{
  "arch": "unet",
  "model": "image denoising model",
  "dataset": "rendered solids tumbling over patterned floors",
  "train_examples": 195000,
  "image_size": 40,
  "crop_scale_min": 1,
  "horizontal_flip": false,
  "color_jitter": 0.2,
  "task": "denoising",
  "loss": "charbonnier",
  "noise_std": 0.4,
  "norm": "groupnorm",
  "activation": "relu",
  "weight_standardization": false,
  "widths": [96, 96, 192],
  "blocks_per_level": 1,
  "block": "basic",
  "attention": false,
  "upsampling": "nearest_conv",
  "init": "xavier_uniform",
  "residual_init": "scaled_by_depth",
  "optimizer": "normuon",
  "muon_scale": "spectral",
  "lr": 0.0083,
  "momentum": 0.85,
  "nesterov": true,
  "orthogonalizer": "newton_schulz_5",
  "adamw_lr_other_params": 0.00093,
  "ema_decay": 0.99,
  "steps": 17400,
  "batch_size": 128,
  "epochs": 11.4,
  "lr_schedule": "wsd",
  "decay_fraction": 0.4,
  "final_lr_fraction": 0.05,
  "warmup_steps": 520,
  "weight_decay": 0.01,
  "adamw_weight_decay_other_params": 0
}
Rows from block 3, named by matrix and row number. Rows with one number belong to one channel. Each number is 200 + 30 x the weight over its row's rms, rounded and kept within 0 to 999. All counts start at 0. After the name is the row's rms in percent of the matrix's.
# convs0: first 3x3 conv (model.mid.1.convs.0.weight, 192x192x3x3), inputs 100-109, a 3x3 kernel for each
# convs1: second 3x3 conv (model.mid.1.convs.1.weight, 192x192x3x3, transposed), outputs 100-109, a 3x3 kernel for each
convs0.109,114,203,194,193,220,195,212,202,214,202,166,159,186,192,203,210,150,193,195,247,230,232,200,175,183,252,208,243,182,161,180,169,181,210,184,215,191,203,212,200,221,226,216,200,200,205,198,199,196,189,227,215,204,194,210,197,203,191,215,167,179,203,214,212,166,170,152,168,171,166,179,154,162,213,156,209,188,190,175,215,188,190,183,183,191,200,185,204,175,187,182
convs1.109,122,117,121,171,163,161,143,192,149,213,225,175,186,216,232,232,188,177,145,163,147,217,191,187,169,191,156,195,200,166,165,158,164,216,189,214,197,216,180,174,150,131,170,231,238,207,147,171,193,150,195,174,221,210,172,188,205,176,181,221,219,185,194,175,197,190,206,256,215,179,220,212,182,220,219,230,154,145,182,214,162,213,187,158,168,215,183,203,200,188,199
convs0.110,103,220,223,200,235,198,220,210,215,223,184,205,204,196,215,198,180,142,154,253,226,217,225,220,232,224,202,235,195,190,185,185,186,209,198,204,169,185,190,195,169,195,177,182,189,157,207,211,203,184,203,210,221,222,217,223,186,201,238,231,217,239,205,206,188,219,204,192,203,193,196,167,157,212,181,222,208,205,254,214,198,204,206,168,192,203,207,208,155,175,177
convs1.110,086,236,238,243,239,230,212,247,244,242,216,199,249,189,146,225,180,234,227,155,185,189,152,153,207,174,149,198,227,192,186,233,225,206,222,189,218,226,199,178,168,198,181,123,180,156,242,232,246,195,206,199,186,179,208,204,222,232,136,149,193,176,204,241,184,206,211,164,209,219,216,208,186,207,184,167,192,198,180,148,180,174,172,148,174,219,191,197,216,189,170
convs0.111,097,188,251,207,195,248,227,215,232,192,221,189,212,225,249,232,186,197,158,216,175,158,207,234,226,183,203,181,187,174,181,177,163,186,189,162,200,209,215,209,246,221,221,205,209,223,180,204,175,184,231,200,201,186,199,160,144,169,191,179,154,182,227,246,194,195,181,226,273,227,178,172,136,212,242,215,198,183,234,135,211,180,197,183,176,233,234,212,226,221,201
convs1.111,085,178,132,163,158,139,169,190,201,188,213,180,212,157,181,200,200,189,217,186,195,153,146,141,153,229,181,205,170,212,195,178,205,171,207,185,201,257,242,215,222,235,197,200,235,215,223,197,213,214,182,203,256,226,251,187,169,192,238,242,221,209,237,206,180,180,162,186,144,163,203,224,198,187,187,232,200,220,242,177,171,216,196,132,185,220,183,193,196,192,214
convs0.112,113,215,253,239,240,302,286,200,215,208,213,254,216,231,270,237,205,238,216,189,200,189,222,199,246,187,190,203,214,229,225,246,243,206,232,220,210,219,226,225,229,217,236,225,222,212,224,201,217,202,201,205,205,169,192,198,198,226,228,248,223,222,216,203,191,216,240,223,220,267,190,243,217,211,197,207,190,167,194,190,183,213,188,196,204,197,190,194,192,257,239
convs1.112,110,176,161,151,123,138,188,209,188,207,189,173,244,202,221,235,215,241,209,189,172,170,174,193,141,185,178,179,162,174,221,178,222,218,208,215,189,222,168,163,220,197,166,210,224,205,189,160,185,212,219,188,196,202,210,186,220,186,192,218,183,182,190,200,216,181,220,190,224,228,201,225,199,232,200,187,248,151,164,220,164,180,171,188,224,242,198,196,219,196,203
convs0.113,101,151,183,186,207,167,180,167,165,169,175,153,199,161,198,150,181,178,178,237,168,184,185,198,216,225,248,186,195,187,223,187,204,173,173,180,166,195,252,218,208,214,222,185,176,194,196,213,191,194,184,201,182,224,184,175,191,184,195,246,142,202,171,225,196,201,212,231,163,191,207,181,204,245,214,231,213,212,214,244,233,209,210,229,196,182,226,187,188,220,158
convs1.113,086,203,214,198,184,207,161,173,165,187,224,230,219,161,227,183,220,212,209,218,157,190,194,130,258,206,130,167,183,187,185,210,223,156,187,216,166,214,244,180,225,198,200,194,151,199,201,188,161,214,197,181,210,159,139,220,186,231,176,217,199,202,222,208,198,267,284,250,239,188,211,171,227,187,206,217,210,165,209,201,165,226,211,148,210,195,186,173,213,233,219
convs0.114,107,202,245,215,162,198,180,186,136,157,182,172,174,215,189,173,165,153,191,175,159,134,170,186,181,182,152,182,196,223,190,225,208,197,204,164,189,191,194,180,232,241,224,208,215,189,173,211,174,185,203,199,175,220,210,172,143,187,199,195,167,189,181,158,202,174,219,200,161,200,171,129,163,196,239,246,204,186,221,208,186,204,172,199,220,232,232,203,200,211,200
convs1.114,072,201,246,206,219,136,215,189,205,170,215,227,255,227,193,191,235,164,179,215,222,190,196,136,123,205,178,208,194,175,228,234,204,216,169,151,170,195,191,189,218,216,233,222,235,227,191,175,178,186,175,167,208,181,199,213,178,191,141,174,266,241,148,188,199,212,179,190,223,185,206,213,197,182,247,249,208,180,222,169,183,183,224,202,223,200,175,185,231,189,187
convs0.115,112,203,171,193,184,175,222,179,177,195,228,233,195,214,221,228,206,233,210,222,202,165,214,218,168,226,208,194,195,184,204,169,176,198,181,223,197,191,199,206,202,199,196,205,191,199,208,222,211,239,225,221,228,199,185,217,169,149,162,173,191,175,156,162,176,210,185,176,205,185,169,193,169,244,200,224,218,225,204,192,222,232,195,181,186,200,231,187,179,223,172
convs1.115,087,176,197,232,196,236,169,225,221,222,208,204,193,228,266,206,220,178,187,189,168,230,208,213,220,191,164,181,191,160,227,198,224,286,209,237,229,192,202,219,148,165,198,154,200,226,197,218,206,252,217,189,201,205,204,228,226,185,219,182,173,209,193,196,213,216,223,179,208,237,201,235,232,230,230,227,273,149,150,173,204,244,183,217,196,194,174,151,179,203,190
convs0.116,100,198,227,197,193,220,189,209,250,215,156,157,176,130,170,216,163,159,230,174,226,164,210,141,203,204,158,196,214,193,185,177,192,179,212,252,222,247,249,237,229,219,229,243,203,217,214,199,194,203,224,224,232,220,197,213,233,226,205,185,244,223,223,188,192,232,201,188,192,195,173,204,198,182,196,233,204,256,233,244,232,254,172,167,184,167,246,198,203,220,179
convs1.116,083,191,154,189,188,233,225,203,255,218,164,163,164,190,196,178,203,263,231,219,176,151,199,208,166,179,164,148,206,178,215,211,196,237,244,220,247,221,255,186,204,195,180,181,198,184,236,195,217,195,173,194,217,209,242,238,238,217,241,202,194,173,182,222,235,220,199,220,246,208,171,196,187,152,151,184,205,138,182,232,184,196,228,216,200,133,137,153,202,181,193
convs0.117,087,194,139,174,223,184,144,214,166,194,166,214,186,229,178,168,225,174,147,198,226,219,201,180,206,209,222,234,177,194,188,217,255,239,192,178,154,231,175,189,217,211,246,191,202,206,221,225,227,187,186,192,217,170,152,188,168,197,235,168,192,190,235,201,181,232,226,172,231,229,145,180,178,237,216,213,188,201,189,240,221,230,214,176,189,227,205,183,180,173,150
convs1.117,087,152,188,142,187,149,165,222,176,179,182,174,207,207,198,214,185,192,183,155,152,205,208,219,193,166,204,227,194,226,246,199,224,264,210,202,248,180,174,177,116,169,169,112,148,168,201,189,209,225,194,182,173,149,159,228,215,212,266,241,206,255,245,237,202,202,197,181,211,204,170,185,169,237,242,227,254,254,248,251,275,257,209,231,244,190,230,199,197,180,202
convs0.118,095,193,206,192,204,231,224,229,216,242,221,198,140,244,252,203,194,160,171,225,220,207,205,228,189,248,222,180,216,219,215,158,153,163,187,191,192,201,183,208,236,212,200,229,189,207,240,210,233,208,198,215,201,231,186,225,154,171,154,148,172,170,188,219,220,187,170,168,165,182,211,187,218,205,210,185,227,194,125,205,217,240,168,192,238,196,182,215,155,231,193
convs1.118,083,203,198,198,189,144,219,203,193,184,196,227,168,178,217,228,174,195,184,185,171,182,184,202,179,211,163,236,211,218,256,199,168,190,171,195,193,168,186,159,177,208,134,215,201,227,188,182,204,202,165,175,236,228,224,211,181,166,192,260,231,178,207,197,167,205,172,268,218,175,219,205,199,171,139,178,209,146,106,150,166,176,244,210,168,209,196,187,184,175,164
convs0.119,105,179,191,217,154,202,209,179,223,214,220,173,172,191,211,220,190,181,214,230,212,221,208,186,202,223,190,201,186,204,216,257,194,184,139,187,219,201,207,199,187,203,216,242,184,207,178,208,194,196,206,197,227,221,186,216,204,195,165,233,237,235,236,214,238,191,204,178,203,253,224,182,213,181,197,189,185,227,210,222,204,209,229,190,187,187,219,187,198,217,156
convs1.119,093,159,200,152,185,231,254,234,194,186,241,211,182,171,176,144,180,194,189,184,208,194,210,159,143,169,191,228,208,222,225,153,185,219,222,187,156,200,197,254,268,247,194,175,208,231,201,181,148,221,198,193,181,187,223,182,166,219,190,191,143,207,166,194,184,190,204,199,172,215,194,216,165,214,205,186,294,285,215,173,201,188,228,227,199,136,196,252,255,222,194
convs0.120,093,234,190,230,207,215,243,213,194,220,197,223,223,190,222,201,189,244,211,206,172,165,211,183,250,191,232,295,177,198,197,172,215,189,209,226,169,211,188,208,219,189,197,185,196,213,199,218,210,196,185,218,203,169,183,194,146,163,200,191,170,175,192,201,218,265,218,211,263,244,215,196,224,190,177,167,161,181,163,123,121,151,198,209,214,184,190,171,185,223,195
convs1.120,106,234,244,226,243,220,177,210,223,184,197,178,193,176,190,194,173,186,211,208,202,174,198,213,175,251,209,185,236,259,243,228,259,235,227,227,204,189,186,226,227,216,266,205,223,236,190,209,188,162,165,195,189,180,174,112,144,142,137,158,144,145,176,169,215,197,178,211,201,176,215,218,181,234,193,204,206,204,234,209,211,241,164,173,192,159,126,145,136,104,153
convs0.121,100,189,171,150,191,191,181,209,208,206,220,236,211,214,170,182,198,178,176,163,155,155,192,147,131,156,205,180,209,218,210,193,188,181,189,232,194,207,163,210,211,167,175,224,212,230,190,202,223,180,192,218,188,196,195,184,183,175,215,187,222,203,187,184,213,184,210,211,207,230,202,178,167,190,228,211,219,232,193,222,186,202,249,271,245,259,281,276,208,216,174
convs1.121,099,256,221,244,229,220,204,181,230,244,222,166,181,298,264,206,164,216,182,183,186,198,197,217,212,216,228,181,166,140,196,159,163,229,130,160,243,245,201,235,220,198,243,174,196,231,211,202,196,197,183,192,211,204,210,175,242,219,204,163,211,230,187,187,219,165,166,257,216,153,215,257,201,188,191,162,182,215,198,196,165,118,185,205,195,240,224,243,200,189,173
convs0.122,094,206,197,241,185,206,177,197,207,164,192,177,160,180,190,227,210,190,201,202,202,115,218,242,167,252,180,209,187,204,198,231,224,247,199,254,241,233,228,223,158,172,182,219,194,196,217,207,217,193,187,221,229,183,187,138,152,225,242,236,118,159,203,228,191,174,180,188,230,202,189,213,221,200,190,179,226,204,205,198,189,194,215,201,208,191,202,186,207,214,191
convs1.122,095,217,137,199,255,180,172,204,128,233,215,215,180,195,226,223,205,187,248,209,264,217,240,239,232,166,219,212,230,185,221,247,138,194,227,231,216,188,223,194,218,234,211,198,207,219,186,258,176,129,234,210,185,157,190,196,142,154,196,214,163,159,191,208,211,220,258,205,154,162,233,212,244,221,211,240,200,235,253,175,225,173,216,214,188,189,208,218,238,198,222
convs0.123,102,72,171,227,216,301,192,204,192,212,206,234,211,227,224,200,233,205,211,219,196,212,141,171,173,188,161,198,178,161,195,183,138,191,191,151,193,207,221,159,201,182,178,183,185,209,202,204,210,183,212,218,170,190,169,242,216,221,247,224,196,193,189,192,241,243,199,261,177,159,141,118,199,172,171,218,211,232,240,230,227,186,202,200,193,170,174,199,186,244,200
convs1.123,100,184,168,196,221,181,136,202,184,176,200,196,225,186,226,171,157,206,216,196,215,228,207,232,153,205,261,183,192,239,156,190,145,158,189,197,231,172,184,205,206,236,267,227,221,181,209,238,194,222,204,150,200,224,225,192,176,138,170,180,211,189,154,208,218,195,196,202,210,234,151,176,141,182,203,189,179,151,186,245,218,192,197,215,234,229,213,182,210,159,206
convs0.124,093,217,240,201,237,236,222,198,247,266,212,251,215,163,241,223,198,207,202,203,240,192,200,259,162,221,208,174,207,193,179,194,218,217,193,236,236,185,178,175,215,210,157,164,173,202,194,222,195,185,203,171,167,226,187,178,219,232,197,207,231,211,240,191,177,189,171,209,222,212,137,146,192,178,210,208,245,177,207,270,190,225,187,223,190,204,255,190,213,210,194
convs1.124,097,170,170,181,201,160,181,191,159,165,202,188,203,152,168,199,174,168,205,212,232,192,212,182,198,186,152,239,176,164,228,136,200,228,191,172,150,186,180,172,241,247,154,219,212,214,186,219,197,191,229,168,190,152,140,234,206,245,231,215,226,195,217,262,183,258,246,182,193,238,261,212,258,179,182,174,219,213,178,230,190,182,175,179,203,209,137,188,213,173,194
convs0.125,105,181,151,174,219,165,150,217,198,181,165,231,258,137,188,220,166,173,266,177,174,184,191,173,182,180,189,162,177,214,173,193,153,192,176,212,183,183,156,165,199,184,176,200,220,233,194,176,192,214,199,216,188,207,171,210,217,230,271,225,173,167,222,271,185,212,190,157,231,243,199,185,232,263,200,211,248,233,167,182,220,213,169,192,217,151,196,187,216,202,224
convs1.125,092,204,215,238,226,212,179,218,185,230,216,226,235,235,228,210,194,227,216,250,191,255,244,256,173,202,244,242,223,181,217,213,228,200,184,193,262,166,199,201,201,190,205,193,192,130,162,161,200,212,197,219,178,206,226,227,198,171,219,178,200,141,233,179,190,145,191,184,233,212,181,225,216,221,204,210,189,199,129,184,182,183,194,168,239,255,245,223,183,207,295
convs0.126,099,170,234,198,163,167,158,167,137,159,218,219,162,182,201,223,192,226,176,214,202,219,231,197,232,214,187,206,219,200,218,210,172,209,205,226,196,216,212,210,159,205,199,200,186,183,187,216,179,198,222,221,219,248,206,163,195,174,178,192,173,168,153,173,228,258,249,217,228,216,204,192,178,193,248,220,189,220,213,184,195,208,186,205,189,234,219,177,185,201,159
convs1.126,094,191,235,243,178,224,234,217,198,231,220,208,190,261,170,166,249,218,177,227,203,168,175,210,169,199,163,210,193,205,213,158,199,199,172,180,204,162,181,133,112,164,177,175,230,221,205,166,160,206,214,190,223,230,222,228,246,191,195,233,189,122,158,207,198,217,205,202,196,182,190,218,196,234,163,167,179,142,160,178,162,178,233,210,195,250,201,174,235,231,204
convs0.127,096,187,183,204,200,168,235,180,181,194,199,211,185,221,134,183,153,181,167,246,237,261,216,249,209,189,227,205,174,178,173,204,166,198,191,187,189,205,194,165,188,219,174,229,228,199,197,180,201,186,199,194,203,174,199,197,190,191,226,232,223,208,202,235,170,222,212,177,247,218,208,185,195,133,175,172,121,208,142,184,152,158,202,197,193,201,180,202,205,218,189
convs1.127,133,175,166,212,226,206,207,207,225,184,196,220,212,204,207,204,202,199,202,174,212,180,224,204,171,215,198,219,198,205,209,210,206,173,160,224,164,212,187,206,182,255,135,227,179,219,202,225,234,154,262,183,255,221,165,224,223,216,256,240,204,187,207,216,225,241,187,187,208,164,152,179,177,181,223,217,206,222,189,222,189,246,238,213,201,204,229,180,224,156,194
convs0.128,109,236,224,194,183,191,197,156,210,191,233,229,228,176,164,245,217,200,256,232,217,227,234,200,221,213,238,229,180,190,208,211,210,163,197,171,180,210,197,212,193,214,203,181,177,214,200,176,173,187,193,206,198,209,228,175,190,231,195,168,154,214,250,184,189,199,212,203,199,218,232,251,210,221,262,197,192,194,208,224,202,218,197,207,176,201,243,228,255,202,211
convs1.128,082,149,205,174,165,233,231,174,206,231,164,140,223,145,205,216,175,165,200,178,188,181,138,155,169,179,209,172,222,238,235,161,207,199,207,222,224,183,171,186,203,229,204,243,197,241,190,164,155,216,211,189,198,177,239,205,191,196,186,190,216,161,189,176,227,255,172,165,207,203,213,160,178,185,196,151,190,222,149,182,216,230,146,213,163,113,174,158,154,233,188
convs0.129,096,169,173,224,208,185,190,240,186,188,211,210,198,175,202,232,144,186,236,152,182,197,124,183,159,175,178,192,218,197,198,192,153,179,211,161,181,215,202,214,177,199,161,190,216,233,186,186,211,190,184,194,188,177,167,213,206,185,201,223,216,227,254,230,192,173,215,164,131,211,176,198,232,234,259,182,225,210,209,198,179,136,215,181,246,218,187,194,194,176,171
convs1.129,110,240,220,214,248,208,158,201,209,165,140,150,177,166,224,224,165,215,212,206,209,221,206,199,255,234,243,195,211,201,193,222,262,234,175,192,159,190,157,181,202,194,196,163,149,215,212,263,189,179,189,178,221,257,205,221,193,202,193,198,200,165,217,244,169,200,177,174,222,186,198,247,217,190,180,178,223,176,181,163,165,115,210,228,197,178,253,241,165,206,198
convs0.130,099,234,260,226,213,218,164,214,228,173,209,183,168,237,227,190,223,193,188,189,223,218,193,208,176,219,240,236,182,190,192,146,176,184,205,206,171,169,209,175,209,192,225,175,163,185,215,213,211,211,198,243,214,181,228,196,184,222,223,232,210,225,204,237,181,196,209,165,226,221,200,199,180,221,222,211,243,264,226,209,199,185,173,205,219,166,233,264,151,255,231
convs1.130,088,171,179,190,194,202,221,228,106,173,186,162,190,175,167,177,218,209,216,238,166,219,191,165,195,190,141,217,186,171,160,229,184,148,171,215,151,126,155,167,191,209,181,164,197,232,216,211,215,232,214,180,209,233,192,212,207,191,222,205,198,231,236,209,206,208,223,208,213,228,188,193,207,185,201,254,166,136,199,190,114,177,211,188,216,165,200,169,180,240,223
convs0.131,104,190,165,177,214,171,200,203,178,201,237,225,243,273,187,236,220,215,207,195,159,126,270,163,156,209,185,154,191,200,226,215,158,206,215,165,204,186,215,197,178,181,159,187,199,173,226,170,207,169,200,239,224,225,220,184,176,229,239,233,186,200,185,177,203,200,221,179,175,174,202,188,218,250,195,184,167,153,159,196,171,159,183,198,178,211,218,144,170,204,212
convs1.131,121,211,232,195,157,297,247,178,251,233,233,225,194,201,244,285,189,231,188,185,216,241,257,194,152,181,158,149,181,216,196,167,171,173,196,204,204,187,202,183,231,225,188,158,174,205,189,197,230,240,228,209,208,180,188,187,232,202,286,225,184,224,171,190,176,198,194,230,199,202,229,345,249,203,222,197,195,202,202,211,222,212,175,205,216,224,205,150,175,246,234
convs0.132,101,215,311,238,257,281,227,239,270,248,203,189,176,220,221,257,223,219,226,211,203,195,229,200,185,221,187,234,213,207,238,184,188,210,189,186,189,231,213,202,213,208,220,190,227,190,195,205,189,199,195,222,205,164,189,141,172,164,164,148,219,203,221,220,235,221,192,205,246,225,183,223,187,172,151,137,181,160,177,203,223,204,171,195,194,189,179,197,205,186,187
convs1.132,089,197,235,209,187,193,175,184,189,196,241,213,191,199,218,213,217,211,178,187,221,199,211,224,215,142,150,197,232,217,177,192,184,186,163,208,187,219,207,236,153,178,152,219,194,200,201,245,225,184,190,210,212,225,185,184,143,161,183,161,217,195,214,253,151,135,186,173,123,183,183,166,174,194,207,239,221,202,220,212,187,173,228,204,213,259,239,219,201,200,189
convs0.133,100,230,224,184,206,260,179,193,200,181,160,177,136,211,214,184,167,172,151,204,216,233,149,179,223,195,187,188,182,191,177,244,177,232,213,236,191,223,206,176,205,217,208,230,201,206,213,174,187,191,210,237,216,211,218,176,197,214,193,177,218,204,172,224,181,165,220,130,154,225,172,195,163,198,202,192,235,203,193,237,203,181,163,217,235,177,188,241,195,246,212
convs1.133,086,192,182,158,215,206,159,219,221,210,232,220,221,232,214,184,208,177,186,176,245,193,200,240,233,215,197,219,215,178,165,220,208,160,206,221,226,199,146,174,150,151,186,200,234,232,224,219,193,184,244,214,208,200,220,179,161,246,218,207,236,207,236,255,174,218,177,197,199,224,200,192,214,233,223,189,245,233,197,228,218,217,202,204,142,164,182,188,202,198,185
convs0.134,117,192,239,238,165,210,187,185,162,196,195,226,228,233,270,231,240,246,205,186,180,180,221,159,161,220,198,175,196,180,177,237,200,203,221,216,223,170,184,188,184,187,179,199,212,230,205,206,203,175,203,183,218,209,179,198,196,204,214,225,207,174,188,221,195,204,224,201,273,249,227,233,177,200,201,173,240,202,217,193,181,191,187,192,200,207,232,203,234,259,234
convs1.134,070,156,209,221,183,241,248,144,200,200,208,180,182,211,209,210,179,193,195,150,190,222,216,227,221,232,185,163,200,198,222,189,201,198,189,239,210,220,230,196,163,227,238,225,256,254,177,224,241,221,157,204,227,213,222,186,181,198,159,180,204,153,152,207,181,176,199,244,200,181,215,192,182,212,283,263,209,234,188,239,163,140,175,179,244,190,197,222,217,191,231
convs0.135,104,210,189,191,172,188,193,188,220,215,156,162,169,220,213,202,190,192,199,241,198,191,180,200,226,240,236,218,178,171,193,146,180,180,160,203,188,211,240,192,226,227,202,211,226,227,206,214,182,225,206,192,178,221,211,218,195,246,227,199,219,225,202,237,148,162,137,127,194,159,172,202,178,194,243,207,189,204,204,215,190,200,222,220,234,208,195,231,215,203,247
convs1.135,106,183,193,227,181,178,182,155,196,193,203,202,183,190,215,168,211,223,188,182,252,184,172,223,208,212,213,204,176,177,165,199,173,209,224,197,213,199,123,194,204,182,251,189,186,186,185,212,236,172,167,235,218,213,199,172,186,195,206,229,214,195,179,165,197,147,157,220,160,204,214,182,211,187,210,241,197,173,213,197,199,195,214,207,173,196,227,196,162,218,205
convs0.136,101,228,225,232,198,238,186,255,198,205,200,192,204,221,219,201,175,214,241,174,237,202,172,216,206,189,171,173,207,195,181,207,214,207,231,211,219,186,198,209,199,234,245,210,274,227,179,197,177,218,192,152,214,175,192,210,206,186,215,187,183,164,186,227,190,214,212,210,249,219,176,128,145,213,214,205,215,204,172,232,195,207,205,171,232,164,175,258,201,181,180
convs1.136,094,208,161,191,223,303,266,224,219,217,235,235,195,265,233,220,183,177,177,179,191,196,157,150,190,174,209,200,230,235,184,210,153,186,211,153,185,200,195,199,165,163,239,197,231,207,198,229,215,208,172,201,206,181,202,209,211,245,250,167,237,222,192,221,221,196,167,192,227,182,191,213,191,208,185,170,185,182,180,176,210,187,219,209,225,201,187,222,211,247,208
convs0.137,095,218,200,208,201,185,200,203,176,190,197,149,174,200,184,174,235,177,189,181,170,156,249,177,128,195,151,197,186,212,188,168,186,202,171,210,242,142,195,167,158,176,182,197,157,178,177,194,225,210,200,181,169,208,205,137,213,238,142,109,152,175,120,178,199,196,222,138,159,192,190,189,197,176,217,232,200,201,190,152,163,173,207,195,214,180,160,204,222,220,221
convs1.137,115,211,210,232,210,201,179,211,231,178,224,263,216,165,212,241,217,206,212,189,171,191,195,196,195,244,141,158,221,212,203,236,295,227,167,163,185,233,268,272,217,198,181,181,185,202,159,188,185,139,191,221,211,224,243,165,125,153,219,205,164,183,222,221,182,204,226,211,209,200,188,177,188,173,168,263,197,151,246,181,201,257,192,195,157,200,237,215,238,214,197
convs0.138,086,213,209,176,207,189,215,193,201,191,154,160,209,149,145,225,172,169,234,255,217,233,264,223,292,178,199,206,222,216,196,170,224,237,199,228,204,195,193,219,178,170,162,208,213,191,208,153,169,177,150,162,216,200,190,216,187,193,254,242,216,258,219,183,191,203,186,165,145,215,167,179,228,234,199,221,231,217,189,219,193,189,137,210,265,137,211,230,135,166,188
convs1.138,096,193,161,216,173,186,192,167,217,230,175,210,219,223,223,240,209,243,220,222,198,223,157,172,209,181,190,173,205,167,188,238,258,237,169,178,171,198,203,178,136,207,218,175,194,170,189,206,248,200,171,194,230,220,220,126,179,257,192,163,161,226,221,240,168,188,167,189,238,229,202,179,218,155,157,170,190,201,217,196,176,218,272,191,211,264,239,213,220,220,215
convs0.139,081,168,196,197,154,207,190,198,184,196,187,165,144,181,208,230,195,181,186,197,209,210,186,247,194,216,184,208,173,223,186,216,198,219,253,228,215,180,209,206,182,194,217,167,179,169,174,220,217,208,213,207,178,194,203,208,207,155,169,240,186,208,193,158,215,215,207,259,220,221,172,143,159,181,184,179,196,183,168,198,158,188,194,196,210,194,188,212,199,206,172
convs1.139,093,220,171,150,229,219,161,188,208,175,201,258,206,204,219,199,197,238,205,200,251,217,232,230,208,202,217,198,194,223,181,226,198,225,197,194,182,237,230,218,156,161,211,158,166,182,204,200,185,172,145,232,196,185,221,186,161,154,183,177,148,201,220,224,223,174,213,228,197,202,208,200,175,229,213,226,209,243,261,238,224,204,220,179,195,210,197,214,181,187,177
convs0.140,115,199,242,204,235,349,258,221,273,216,162,192,195,175,133,196,198,140,192,157,209,173,214,190,171,182,177,201,179,190,208,147,132,189,191,162,179,200,192,197,189,186,189,194,186,189,180,209,196,224,210,211,210,203,210,197,213,149,186,219,190,181,182,189,208,212,192,218,220,226,198,175,240,180,205,189,195,147,199,225,157,216,156,204,172,181,196,176,197,234,200
convs1.140,092,222,207,211,241,202,212,222,210,228,189,163,160,169,143,161,195,156,165,268,217,173,264,218,214,232,224,192,224,169,200,257,281,183,211,180,214,208,208,227,221,189,179,251,272,242,189,148,158,213,161,190,225,224,201,134,182,152,159,170,196,168,151,177,203,222,183,183,191,147,215,195,202,200,201,233,172,121,165,188,182,177,240,247,220,247,227,219,242,237,221
convs0.141,095,203,233,232,193,247,286,201,257,236,182,188,246,212,217,225,228,167,195,170,202,200,194,150,189,191,195,185,219,219,230,206,192,192,187,201,180,197,235,196,189,192,149,197,153,164,220,224,220,236,211,203,219,234,198,154,220,152,171,125,220,213,232,224,191,190,211,202,166,159,236,195,224,172,229,267,145,163,205,160,166,192,242,236,166,222,142,195,222,162,215
convs1.141,092,246,187,195,145,168,218,182,177,235,205,225,170,188,182,177,188,208,195,172,226,173,185,209,207,204,202,203,212,200,227,243,208,219,264,232,227,232,224,210,218,164,174,179,150,202,230,234,185,244,198,189,183,206,188,168,146,204,214,217,238,180,185,209,207,180,164,237,177,194,196,243,199,188,212,218,215,255,278,229,226,194,196,215,202,190,202,185,202,174,143
convs0.142,102,190,219,234,194,294,230,238,265,222,175,197,196,246,190,224,233,229,233,195,233,203,223,203,222,153,188,185,204,190,201,152,160,222,189,165,161,191,236,205,191,207,209,184,188,198,171,174,194,189,197,204,182,195,166,201,163,195,225,175,207,253,225,206,183,164,167,201,195,206,180,178,201,213,180,242,170,118,173,208,224,259,210,172,188,216,170,194,208,167,161
convs1.142,074,203,201,242,192,221,225,206,273,272,216,195,215,177,219,161,214,172,159,221,202,210,167,193,199,187,219,190,229,184,181,213,230,203,212,173,217,202,157,209,188,205,200,184,212,200,161,178,203,175,196,197,142,169,160,192,224,270,238,255,253,224,188,182,200,162,173,192,219,225,214,244,234,161,191,217,168,177,252,217,208,180,201,194,201,193,197,172,185,179,165
convs0.143,096,221,177,194,187,187,201,214,226,182,236,199,188,179,147,195,158,165,188,138,174,194,241,201,188,198,203,174,212,191,193,232,178,187,194,199,194,198,174,166,184,169,143,198,211,155,192,189,206,210,218,223,258,193,192,187,211,163,231,174,158,168,183,185,148,192,165,166,186,197,201,185,168,182,180,224,180,189,189,185,157,214,177,211,222,176,246,204,220,237,212
convs1.143,126,220,242,194,259,216,195,244,193,176,240,270,261,244,164,162,218,207,226,186,192,246,212,191,187,210,220,208,163,193,196,176,179,152,256,210,230,191,190,177,175,203,227,185,208,197,217,192,214,166,188,177,144,185,211,173,187,146,207,188,214,248,203,227,171,192,178,168,152,197,212,187,195,190,200,202,230,203,181,190,209,222,233,200,240,220,191,176,197,187,218
convs0.144,106,229,218,209,220,229,238,224,201,224,227,223,198,242,210,202,159,193,173,172,180,190,200,140,127,204,122,147,208,176,191,209,176,197,148,192,182,215,218,217,235,246,202,225,209,215,216,196,166,199,203,219,228,174,194,209,227,188,187,129,196,179,158,167,171,186,167,155,241,237,152,180,239,183,124,148,191,181,213,150,168,138,175,193,164,179,206,214,210,221,189
convs1.144,087,145,176,181,210,191,206,185,215,207,179,156,165,225,219,224,210,168,197,210,249,185,201,221,173,223,193,205,242,230,224,154,185,215,192,215,238,216,259,218,146,229,185,187,192,222,178,236,237,183,196,180,202,191,202,143,203,224,153,218,225,207,181,220,217,224,251,172,231,244,209,248,215,209,209,221,155,177,172,234,242,214,164,198,229,213,215,192,216,283,221
convs0.145,102,182,177,175,168,188,173,163,176,171,154,196,177,192,248,176,217,217,191,191,196,214,189,212,196,217,214,230,221,227,189,155,210,235,186,194,195,188,173,189,175,187,177,206,222,226,207,183,199,218,181,222,198,224,188,182,279,276,172,109,217,212,252,255,173,200,201,198,165,203,190,176,187,248,258,275,238,162,230,180,182,142,184,216,202,217,200,223,188,202,160
convs1.145,124,247,223,244,285,185,200,283,228,247,223,199,211,232,164,192,200,216,218,170,208,183,197,115,216,243,176,196,232,218,185,239,273,196,169,199,201,197,168,212,208,193,269,205,220,194,184,193,207,168,210,234,238,176,195,177,195,244,200,182,207,191,194,226,178,197,185,156,152,202,168,148,179,225,194,208,188,210,237,229,238,234,181,201,150,159,174,193,194,221,179